A small CTC image transcriber, trained from scratch.
Model: 1.58M parameters, 32-pixel images, patch size [2, 2], widths [64, 128].
Training: normuon at rate 0.0043, 11500 steps, batches of 256.
Data: trained on seven-segment displays showing three digits, 195000 training examples, 15.1 epochs.
Rows from block 3 of a small CTC image transcriber, named by matrix and row number. Rows with one number belong to one neuron. Each number is 128 + 32 x the weight over its row's rms, rounded and kept within 0 to 255. All counts start at 0. Numbers have three digits each. After the name is the row's rms in percent of the matrix's.
After each neuron's rows are labels from the 100 images, of 14848, where the neuron reaches its highest value: "responds to" is what is common among them; "lies over" is the class under the peak. Only what is clearly more common there than usual is listed. The data: seven-segment displays showing three digits.
# fc1: MLP up (model.blocks.3.mlp.fc1.weight, 384x64), inputs 0-63
# fc2: MLP down (model.blocks.3.mlp.fc2.weight, 64x384, transposed), outputs 0-63

fc1.215 104:159135124145142175128121129148076116141085100077096124109128091133117158165170100125082188130091161140058168112116172134176109157142148051072131162184144131137130170170170092157162135141094137
fc2.215 101:140096132069114113098159179123119095207126131124171169124105144081148140105113145172178113108132151132135134086149120056102105153160128092210121156100121167154158180194115130111129122130117065
responds to: the digit 5; second digit: 5; third digit: 5; white glow
lies over: screen; lit segment

fc1.317 106:136174075176092072085125159116147075140093207128093106115154122119080151111163143129081143158111133127100164135122107135138089163101128119164137119170119122195114059178175095155121087143125168
fc2.317 116:114112142135084197145098141109163118124131160097095120168145104097140117042168213086166086100122152169151131092087125135110149120160116170065134132164108093116101171172130153122127113151071153
responds to: the digit 5; first digit: 5
lies over: screen

fc1.287 099:163111141154158144146133176148165141134121104109110137168091175148166142136132154138091163084112140110087089054130136148136092145086114138107113102061088169108155059161093176142176153125208150
fc2.287 091:101140126058120110177184088163119114090073112098112133139172123073137159160167160095115177157177140081114171100053119106171129135146095088160173133096131144118133093104148111101145108100173103
responds to: dark on pale
lies over: screen

fc1.74 096:068114137164143144147188106112152101124148084128130095145155142156115166164165134105086094162133132123111124108156171168091066104146139163149151129101112123129140199142166151103023143127199158
fc2.74 092:135172089108156128162085103138166144133134108160113103133145072151119173158084146138166176151142122162056096088137116157150141103112159092132140142033140119120114125111132139104188084184178072
responds to: the digit 5; second digit: 5
lies over: screen

fc1.329 097:053105080103103150112160118119076119133093140131143146116119113146123148224118104132141097137138133147156131139171095149175100157090129131094111110085177102141193059159129188147079098107171140
fc2.329 091:130125106161099073121117108151129144114125127109213112105111177111107195110093095171109132119102130149169106107137126166106106127132182166150172171097139123120097160222093159084151101147193152
responds to: the digit 8; second digit: 8
lies over: screen

fc1.146 094:104123151157125126148123090145106158112091095093101173127179124107166125162149089110171124114114138084099082146164173034160090138161177165088170114149167123096166178103128160161181113144090131
fc2.146 104:111075117146171142103122118121127116160085154108135166136168132189151100087129135112116143064068139194057100103102118063159141090131141117128101124107108157105201107142112193181112135158151117
responds to: the digit 5; second digit: 5; second digit: 9
lies over: screen

fc1.115 094:140137088102138127089204081102104143152148075153159146113101172137195132069154053160101116124172098113123148151172149097098115143194116127073154101113093147126134134160082088137147108157120166
fc2.115 110:096123109097102101138140111114123090094097112119096092105120123144131133084112024055090144122094171122143077199147134082127115111129101164108108074155126084204073159151122133139138119156122124
responds to: dark on pale
lies over: screen; lit segment

fc1.252 105:145159123087102165109132185162106115114072136110113105177155159126119096174095109077183077129114123105110098141176148186160096177182132097096100116109128181138161143095201150162160108121143104
fc2.252 114:158088133105165139159141130075133127146173038077157136093060126063131119099094194127120131076089102159143121107179120092149114107070158156102094139142157124111087139094120133130121155147152170
responds to: the digit 4; second digit: 4; third digit: 4
lies over: screen

fc1.203 093:137182117169079129126163138100151116131124136139148205101171068105135127115162140146080075121096131151120096156067189106089145177126138112139053121115140142156169096126125143173087164119185094
fc2.203 119:126179199087123124110124063126155193115060103155162089116072141119160173157147106142102150156125178109077172102111167110117106140107136172117115149124084176140144124082150148084075128156117134
responds to: dark on pale
lies over: surround

fc1.40 124:142142153134131126179138106175086093146061113071128117059104156101152148118117163115151130186104172132127139119125180121161096098136232136170103152093159090130146182127121135145165093118156094
fc2.40 119:166061191133137121145107143137072157088070083144103146113162117126152076118147113163153138129105070076110157118148067062123103113082077119139150111097119126158099067113134097134113156086168129
responds to: first digit: 8
lies over: screen

fc1.84 099:123158168108142129163068109149119144095166147120148079087107125111163182114158148132142103111117082111176109152086200146172091086112169184122106176072116158155100091107151113111097115063153161
fc2.84 132:139092082129116092106098138126081110112223159118095164152107069146169153173136095171101128160129123101136114119185156195096134154068099113144106126160111115159071177145116168123132107149085124
responds to: red glow
lies over: screen

fc1.294 100:154098140144101024164110185140135118136151100180122139143159128129118127122175161090135126166136049134114112188136067158168149149125135106155075100140146172161161119143121114182121193134119111
fc2.294 104:188159144123094157118106110180172177138119129187137117041136073112163095123186128188135072149108148087136128114168128170138153121103089158106180195133135090133116109099129142168134130141111117
responds to: red glow
lies over: surround

fc1.302 097:167152119159148102192124160155065121138052139150135128133117158108076171167136101103107153112114177070146121109110120124093105158113094107142106138116151150117124081092149129195137028167125159
fc2.302 090:144175124149096146121110048151150114079104182162103158140122105162080108126097096130132179147093088147173100152099133135127118158171096136118153101159139137130095222109071124150096192153093127
responds to: decimal point; red glow
lies over: screen

fc1.64 090:075090188129135162139120195114156080132187167094139131132168125117182169086125173130156158173109121063133117117132109134090148062109125152132164163120062075108139134113084135138115147123156173
fc2.64 108:085061129123134104137157161096180154109155117098126173181121149133112115120140137119166097159088204118132128123121077105182118147124091078165156142112159151190155186135064105150133144148108063
responds to: dark on pale; third digit: 1
lies over: screen

fc1.59 085:149083099135088119065102156191117152078157088111147110112146152136100210127128158187161133107160115159151111132160129068093090129112138110095089147106100071147168086135112142166113128120149058
fc2.59 056:141066155160088137162126079145117114127105104121162090124106207153159128162177100112104089146130164130119104117133160180195151198161099104139203114096162159116126155091105114157103141135120178
responds to: the digit 8; red glow; first digit: 8
lies over: screen

fc1.221 104:154120102129172154112119139063188123137065081186186118113085163129088127161167138100126097108126126137098097090155156136124082126169138107146136172173134131183184140115060142176084106147140136
fc2.221 112:142145177140143177151182135211137146167088126117072156139112129176109175121187125105138158102158107125104155095081086160097101114087114114160153182165115129165138113138112209096091120125157134
responds to: white glow; first digit: 5
lies over: screen

fc1.5 095:090138120116152131154115081112151098070133111134156205145002108156122154092178154120126126159188121132155071104115140133138079167115156177115133196123115082127150143124125131115137139119121112
fc2.5 091:139080100155120146100141125097112109116170137118110109121137043146168148112117156095111170087099123160095116094163093145174153105170080136168063100138087148073167069100111199109133148137156091
responds to: third digit: 8
lies over: screen

fc1.231 093:136101104129106081081169182122079134125167101168103083147165166116134175119178123104152114144160111077132136112134133131114165115106100096164156137178120199204113101157053078162106124137115106
fc2.231 113:118166068119174079106053178145141133131158157080120149125068093122107143155101156066105161183136103141134101054147133145131134145131109110056091111140109080120101169085135147142143092144155139
responds to: white glow
lies over: screen

fc1.195 099:183101139131123161135057130086162145112097135143057114189123098169129126188119106169138173128097082126135179152102124163163102132108171072134093127137175092088137139137134110197150124107167090
fc2.195 092:095148095041156142153168093169179119125177163080175124141098165131135116116124104146095149122122221130128132142122119157180154133123099115167138158140176116139142189143184165164146138086090125
responds to: white glow
lies over: screen

fc1.39 101:164083144139086130109092169115118084182078148156080123116159177099111129121180091138115183125139149116095206133085133133181089127071134118117153137125099151117095097092093131192160119124082170
fc2.39 112:137131138137041154087135125111106143095124128122168151169112113107099139158139139087154099131126146073091122171091148103097103110228088106111089148091063068099175156145121121115127124130068097
responds to: the digit 5; white glow; second digit: 5; third digit: 5
lies over: screen

fc1.79 097:114173095179125124140083107156106101132083118045124125131106136166159184087148127150148165125125179098142142105174091121185129118147136082165182129181107138129156100152046140140081129160091112
fc2.79 084:094133152102135123132120129142144137121133123188145178150113142046135108137132197135157080154121075162147132140174139138092111172184144148094058185104143089062155157178124152099154092116161120
responds to: the digit 4; third digit: 4
lies over: screen

fc1.159 115:123142142057119111149138165093172133165120109141130132166097162120157125125147109092106133128093191156136147086174139124079105119164091122177116096078162168139015157081104173155156121144113140
fc2.159 082:145163133180125130119113077095149095112120102101149090123107164127121149114134091100157100161180118111106071187137141231200142135125090151104134133089159129096198127151134116117068100105159111
responds to: dark on pale
lies over: screen

fc1.261 101:153141128131146127143054144110101101134146138104102127162180097149153180177128120139184153151091153079129146152076085189191140138062113093117147179108138149121139085138099112140095118075105190
fc2.261 108:118123124099138136066132134191126125152168161137148133130088157135178136095134108159188150159103154150112120142108049043126143095172067169168133114122124104119125183120165101102071095138077118
responds to: dark on pale
lies over: screen

fc1.193 092:187094094118177068194119086119149102130184106140107137154134160133080097154183097120090117167116160124130121087193160093123112136121087134111136139160110151161084139167127093169098052145114112
fc2.193 093:086139106093151161188133148175177145153126137126060141145101116128121178116192089130140181086134174097135133115120115124156180163099127131092125093157139179106106084033123098142101093130101103
responds to: white glow; second digit: 6
lies over: screen

fc1.152 095:109086111129110135094181122102099146136164203124094127122169103143189141085185116158091106087117145139181143101116155072135112181104140131161103110117112099115140048144062166117070142101137130
fc2.152 089:122141163117058167098118085115139154116172106040171142105130127145117166146093058124105154177108154132100062158155091122120198142144116162130100107163101082142142158155136192115123113144143155
responds to: dark on pale
lies over: screen

fc1.267 105:174054147087175128139130121108164123143156150097107140139104108125120167151141112154186096183165143090050118115151140145167119125128036099160126187169126164155142100115090170153144093143152145
fc2.267 081:102103135136202137147162126181114126140113114134115158143176172118198095197111116144095215198132149128131134118111136098158086138117120154126121135166121126173070167192100142107137132111073131
responds to: white glow; first digit: 1
lies over: screen

fc1.12 092:098174068192153128153090151122161156083176104110142140112135149096172106108137111163075163143109082168128077206124098143133123147138152135135137158089188105144153168044146123132147146146156128
fc2.12 096:100096139162096113053117139150110100123133117171151139050084120161140171153171105072140096152108134184164164142077154125100173184120110111174095116182134146164185108172139126152094129137133120
responds to: second digit: 1
lies over: surround

fc1.153 096:116168116103094085185136074096126054087176141200097176107136049143115145119087114144152166145129117167128136134132138139175127160150137096141106183101186112110107132152142131103123135190165108
fc2.153 104:088188109103076059195128160162103205140094084107125098103120100122158132175137181104159124147146111144122144092121140078124077124114103101103212131123114116128155092155180146128108128120102132
responds to: white glow
lies over: screen

fc1.241 099:130171052134149197085134102153152100106085162178129112121088113100184153089124127121128095079156068167162072129130190103152129127148129172083109139119152132172074094126168145154103129147128138
fc2.241 127:124155151097152088079108177085132106100131133094116081186140176140120079158159124121116140153161187075152141097117138142058125181144093109153147154195118109093148160113139136123127123154071200
responds to: red glow
lies over: screen

fc1.117 097:208107157124057151153152171101136099167144124124123083160083075160143109106152113110172105132093169093079115165184140091094107152100122129141152174166119130163164117070107175129166133116098100
fc2.117 099:143083111155088121101128111161099173087102215120121175089110144167155188168098055119108110123153128118131120103183158173096098099064128135126126167175126082166160117143097139113159135107150150
responds to: third digit: 1
lies over: screen